A small waveform VQ-VAE, trained from scratch.
Training: 7200 steps, batches of 128.
Data: trained on babble in 24 made-up languages, each with its own sounds, syllables and stress or tones, from a formant synthesiser, 39062 training examples, 23.6 epochs.
Rows from block 4 of the decoder of a small waveform VQ-VAE, named by matrix and row number. Each number is 500 + 25 x the weight over its row's rms, rounded and kept within 0 to 999. All counts start at 0. Numbers have three digits each.
After each channel's rows are labels from the 100 clips, of 14976, where the channel reaches its highest value: "lies over" is the class under the peak. Only what is clearly more common there than usual is listed. The data: babble in 24 made-up languages, each with its own sounds, syllables and stress or tones, from a formant synthesiser.
# conv: width-7 conv (decoder.decb.1.0.conv.weight, 256x256x7, standardized in use, each kernel summed), inputs 172-255

conv.37:529548517505558507485483493499466503499532501499505454511505494491524508486492447542467532542507491461478492497456514472501513499512521517512504538475456498493482493497489470493496477494528483489526524524521514526472490495482509472495477514479456479506
lies over: silence

conv.29:521501518501467523515503455503523531504545452508501476495491546527491512480450474561497483457503444513572500537547496501494551523483553492475511505477521513475532450538502494496476508528499483505483535505536475533512487482499529472489480561491486473485
lies over: /tʃ/

conv.214:536523493499563497476506478478443468515487480506522496507557508505515453490555485507494520531495493483515507452464497491477515482501474528500475549515471447526514510494494476481493534507505537520514461504487500519500508486486472477516468447491475529503
lies over: silence

conv.136:529480515473525516490488505500518511483511446488485465466494497475473470470533460539491510517524506522513520477498469532485537491523506497509475503493474449515537491514453474512492532481531500533510507496463482487495512498524488482496480489512451537501
lies over: /ç/

conv.203:534511480500554511445510488467472481513459500479507487507520500492523465494572468510479528552501504466489480464444515496483491485508492521496474521488467483529494510487501495507499530508484540512514458525478521513504516506481494486528478473507483515489
lies over: /æ/

conv.3:475472512500489476500521517500504466499495494480484570461528527459503483496524559466507479465501513533512527482530517494509499499527493489527471498517537452532532493477473540483490530479480528487497484455477481455495513494520441507489520441481523542494
lies over: /tʃ/

conv.137:547504469509519521462523500457468482510459431471519484478528514511483522500570468520518529529509500471506495473465506487506514460516510535485481542487495512539510478501498496476489512512496514518504469493514468522502506498499506474502472470516490539477
lies over: /ç/

conv.128:520476530479490504511489508511520521491509418486490488481499502499478500467519487536528499500522522542507539482509491516498539505524497482507483524487486480528541460512473481479488515494544491519511488496470463483484502496539480482495483467496449536483
lies over: /tʃ/

conv.21:512477547509491484497505498535494472497500465491518546505504521525512495462500513514503470487485520534526527488518549485506539511522517480499483537492513466530520440493497504467469532490508512478508503522479467485465515473498485489495452464465483529493
lies over: /tʃ/

conv.28:522451488485438520460557495479514484501470454473502538450515513472460498500562494483522485478495515539509509489509513514513498503540501502500457509493507481552529466523482522506498543491477503505490496479511476485507524477510469507506504485477500536458
lies over: /ç/

conv.209:516534485488561483482480510483464461529487497506498481495532490470522470493539493501501512539501491468484491462427506474488481488537472507516493552519452489524490537489479493500501506501503513499497458495466511503486504512495468478513490444500495519516
lies over: silence

conv.215:508543491514541513481498533477450483514502503491489479472548500431539491507532497499492518520505497462478490476460514470496461500542483507554503522499483504512483543485463495501513514484494502494515460453479509501477490526501485476503529480497509508497
lies over: silence

conv.17:524470485484469512481535485495502495492492423507505517463507505485489445488542476483499499480480508536520508473506481508488506490535459494495475546494504473541523481537481490517498541488498507522513482489516481500505519459498468510492506486468484559491
lies over: /æ/

conv.189:546506465499531518468526496455467489510469454472512471487532503507491499491575461522505535536515495467503490469460497496493508464511502529492476533482483508526513490501494497496499522512500517522514460500494487518504512504501498466508471480524472541481
lies over: /ç/

conv.35:485524557537523468515487492534497474500532487495507533486491527488532522456456503544475481488490479503541516520523544473499536514524541478510491525473522479492504445488489490464465491499499529472514536515500459514470496487475496476479474502456494494514
lies over: silence

conv.118:547470493492491508469536479493501473506492418502522528471508510514477461461537473510506504492492491506554503483531497522495542490515510506471474556490511476538518457526498496503487542502492499502507503499516447513500528471489496492486459496489468556484
lies over: /tʃ/

conv.200:519473483500509504465538486464478477517447476500521522503537496530496495492573478497532513523509513499510505460491512502499509452495494527469457510497499481551508485495512520487490539507488536513520458523472486501509523495500483491522458459533481534475
lies over: /ç/

conv.4:485478488496495489510509537520509446496471507480501549479513498460499472507523565438518475490483534529482511466486501512510471512543471490541496501541505461529505540479473515505500523477492523497483470469461492457490508511509461509500518431484529538513
lies over: silence

conv.79:516454492491491505470530497480496490491446451470521532471499503504456514494569479472541506528498545512495508469499530527517514462520485521489470501495507473570495470499491513484482526491512531511528486507502462486496530481492498530485484468505490562481
lies over: /ç/

conv.119:541508510527528510480508469504488475500520438493524499464504514499515469458512464526469487512497481486547487480493511502484551489545516511491490533482503474517513466513484479498473545511489531510512497508494461527494512486464508482494457496495468529506
lies over: /ʃ/

conv.193:501519485498560485501490535491468470494468511498494484495516486466532484517547509484504510546505540484453514470420515490502463484524462510542481513521439488525486532472470503504497504481536515506518451491475519477484511515512483497507517440510488523506
lies over: silence

conv.156:502477526500514479483523491500488485502502514516505569505534531495518438472531540493474486461494497530543530479550508494471513508499490486504468519508534451516538499483507518481480548490483524499496471483472491493493526470511485486509493456479507532490
lies over: silence

conv.47:475479516496486478508519528518511470497496515497498570487523513466509463492504567466496466466492508535516520485529511495492490516521489476534488500525533456506523514470486532492495525479476518480480479468460495463487513501514468505500516454478532523502
lies over: silence

conv.197:525520498528574471480497484494466443514490494479542507496496501504524479471528470519476498550506485461509487480450521495495525484526502526488469530503478480530492478473499494498481524515509544498515476537470495505488512509466505481516460461506481517520
lies over: silence

conv.184:561542483500571499493486472472484493516517469510508449479508503478546445484522473536460524522503449449543493478464467499460510521514493515509504538504468488476519534523482460513512519532498510524488473481499507520505499504494498451507486500498477515497
lies over: silence

conv.15:494449545472446493500529490512537511496526478483480558473486527500458502477485524502530486455489490550537526517585522513511527508507523473487492499479558465499523449508502520467494505484492507482493533496514457475498517477515478519462508535465516514482
lies over: /tʃ/

conv.9:480479531518480472505511543523482467497506476502495551481506502481496523476502518467512481491495536536469517481522533481517506465535492475530486511489519456525496479481467520466478491452497529467542502484471462476465507500502450526465497443472501545531
lies over: silence

conv.187:538511515508527495492508497489474500506519419490508482481497528523492506465510458545497517512508484487535516493507513473498552486507512506487491544471508510509525444510491484477476507503523508503521498504523444530484492481501506467473463504512475538487
lies over: /tʃ/

conv.144:478475511494486475505528515520513476501490511502505586485518515467501465491510565465500468463485510531520512484537512503498497512519484483522489504530544462513515507477490540492494525480476520480481482469473489467496515496501476512499510457481530526505
lies over: silence

conv.18:498489558506490491512497493534520497485546471503494529453476526451488517477451502518482464477483496535535518524537519502503526520534535473507501492493513455486494457505467500476465502484509516476510548490522465497486493477474509512469501536446494504506
lies over: silence

conv.191:506490512489535488469482489460493510500465537501504493574505484555517487497565484519520528531520527513487543467466508501486490471460481511474464502494457482509510503476541495480491508499541515526509465540462553493487530487529507496533486458517476501484
lies over: silence

conv.161:546490518481514518491505492497507508499516420491501488477504504517477480459524462542504514499513492515531518481519484510495555509519517496485480543481496473523528463519483477479493521497525501512509502506485457498489511493524479475494455491495451549479
lies over: /tʃ/

conv.242:528515473506539496474518475472468467515469465491521507501524500529528462489572485496486511522508500473511492461460507486486518483504492517480484557508483489539492493490512502498494541509485547514507457523462494503509512516478483486524443457534482540501
lies over: /tʃ/

conv.10:478450530482428501497517498537537500488508480492496572472480505485457511487484525480519477461486534556508512514572519523526529502518507479495495484491552471514499453511490523491489501474485494484504543483508461476493511479487486540470501513470508517511
lies over: silence

conv.138:580529486512567515478483459471459493513512435500518458460512535495539467488521459526455519515494458451535483472493492493471533510510498522495514559496484496492502505517487467494492528518481520510509489493526475547488501492479521480488466509493486519506
lies over: /æ/

conv.117:546492507523504492448541494458478490503537443522490519463540519499518464463527448550469519471508465509547517504544513482488531491515532483472466544470510494508533456525487503493491526484485514484501503480504457515496514475515483469484471522496469525470
lies over: /ç/

conv.104:542505536527526493472518497501468476487517429506512521490515537521526468455524483535481492487485492502543520475517535473492545503524512490483475548480502470531519446500490486480464533494514517492514488511497451510469503466496499478494465481477476545483
lies over: /tʃ/

conv.101:532485533511508485485508506513486478487502450492517530497512520518513465453537487523497485502492519521526523472498538485498539494525507488493476542486497462555523441495490492485469542490516518491515478518476467492473508469500489484500463462482471552487
lies over: /tʃ/

conv.76:540489522505503508502495493517506483497512436458523502483499516522500471455523484521490485507510492511533505484506504505497564508530513497499494521492505477530533455495483482497485534510500516514501478518454465500494501507497485478511454468492472536504
lies over: /tʃ/; /ʃ/

conv.186:528480540475500508497502497514513498488517432486493506485495503512474488458506483534511493498511510533532533482533507509498559499520514486490472536481503458536537455514483483478484519495528498506513507511478461485480514486523480482491457484486454541487
lies over: /tʃ/

conv.216:532477483515531478458541483462482475503450471500528518493504502528499473488561451510507530541507517494505501484482524512499523466493490522458450518491489486529506455499507514496486522509505540507527459532501485511507522488487499494498459477503472530492
lies over: /æ/

conv.238:517510483500536488451513488456496490518462502481501491516513484517507495490562454521506527554529492467484492480447513506496522452516487512473482504482479509523489506487514514509501496507491528508509472536470508516508514516484498490515460477556481517496
lies over: silence

conv.157:543503525501523497491498498511485482496500442498515504499501511525506481455514475539505497505496502510535521471494514486491545501516509494489479560489482480531528454509497475487483520507527501495511489518478468502476507479509491467501450470484460537488
lies over: /tʃ/

conv.220:515459487485498485450543485466485480529455477506515551484516500513474505483569480499521525526500508504508504482520527496501517445499505529450450523486523476538511466492512532485496503503493532499510485521496470504507533487491482503497455475517493535478
lies over: /ç/

conv.253:550502486538536503467540483472461457507465467482532526498520523526529481480566476510498512533493502475527496465488532477497506499492493529478469537493508484531512462489513512484483555500481538491509448523496485523501502489472487471509465453500483526489
lies over: /ç/

conv.198:525474503481506485508513482486486513497458461514516493497483508514475541513509481507537509528497549502480512504507526497515536467483507540468485526501491494519499450506502509463471475508527501510515509526543472496500516481503522509494461474486485507488
lies over: /æ/

conv.165:533518493491553497484494512495475478491498478495501466481511489474508484493549460524501524544507514484481510472438501500496497483528488516522474538500429492528501500500471471502497508493543503514522483493491501499488508496504486479501490470501453527507
lies over: silence

conv.55:480480506492498479507516530516512460499481518491501569487518505466510460492523561451493474486495524529501516473511513501495483508531473481534483502532522440517517518474481530498497528480479528488488472474455503448496515512504462516502515431480525541511
lies over: silence

conv.127:517481537508485481500509516526492481487505440500514537491504510517496486451507492526516486492491523539515530483511528486503544495526501480497483541481507473532525437500489490478476517481521499478514495512481459488468500469509477488490467468478468550492
lies over: /tʃ/

conv.85:533491523534514492478516482504487474488517431486529519467499513511513474456512465529463500507494492497543504508527530492493565494519534505479476526469511480521529434502486489491478524497497523491523502514502441529490509479487510483495452500484471542498
lies over: /tʃ/

conv.94:552481488498499512472529484487493473504489412486523510481513511527488476463548457500506502513494495501539498456498495515489534483514489506487479552490495472542517470519496482497487546501497515508515481503492455508496520475488486490489457483493461561483
lies over: /tʃ/

conv.166:509459532493529499456516517437491511489485494485473489505532488504451514501565468504546548525536540507474547476505535512511508448498509508495437470453498472511534480489492521454501488473536518539550480494479499477477534509537493508492513479526477528462
lies over: /ɔ̃/

conv.168:559512487487581511457506480466470489500480468498492478482518495485531455498565456523473521527512502471502509472458501498471503501517503522493463545495455483530506502508483487506493540503521515523516474503488502507498531498506500474515466474506461532480
lies over: /æ/

conv.45:480475517484488478503511511520524469506486517492504577494506513478495467491507566460499470471480512534522517476539506515494490523521480477516482515532532445519513510483493520492488526489485523484476493476476491464494520488504468511495509450469532533503
lies over: silence

conv.50:472508517522525472502493529519499466501497536490495555486510512459543455481497561469470472490497506500512504491510516492495481522528492474541487498524518456512518515463481524494491538481473538487481468475448508462492498525507478496512530447469524514510
lies over: silence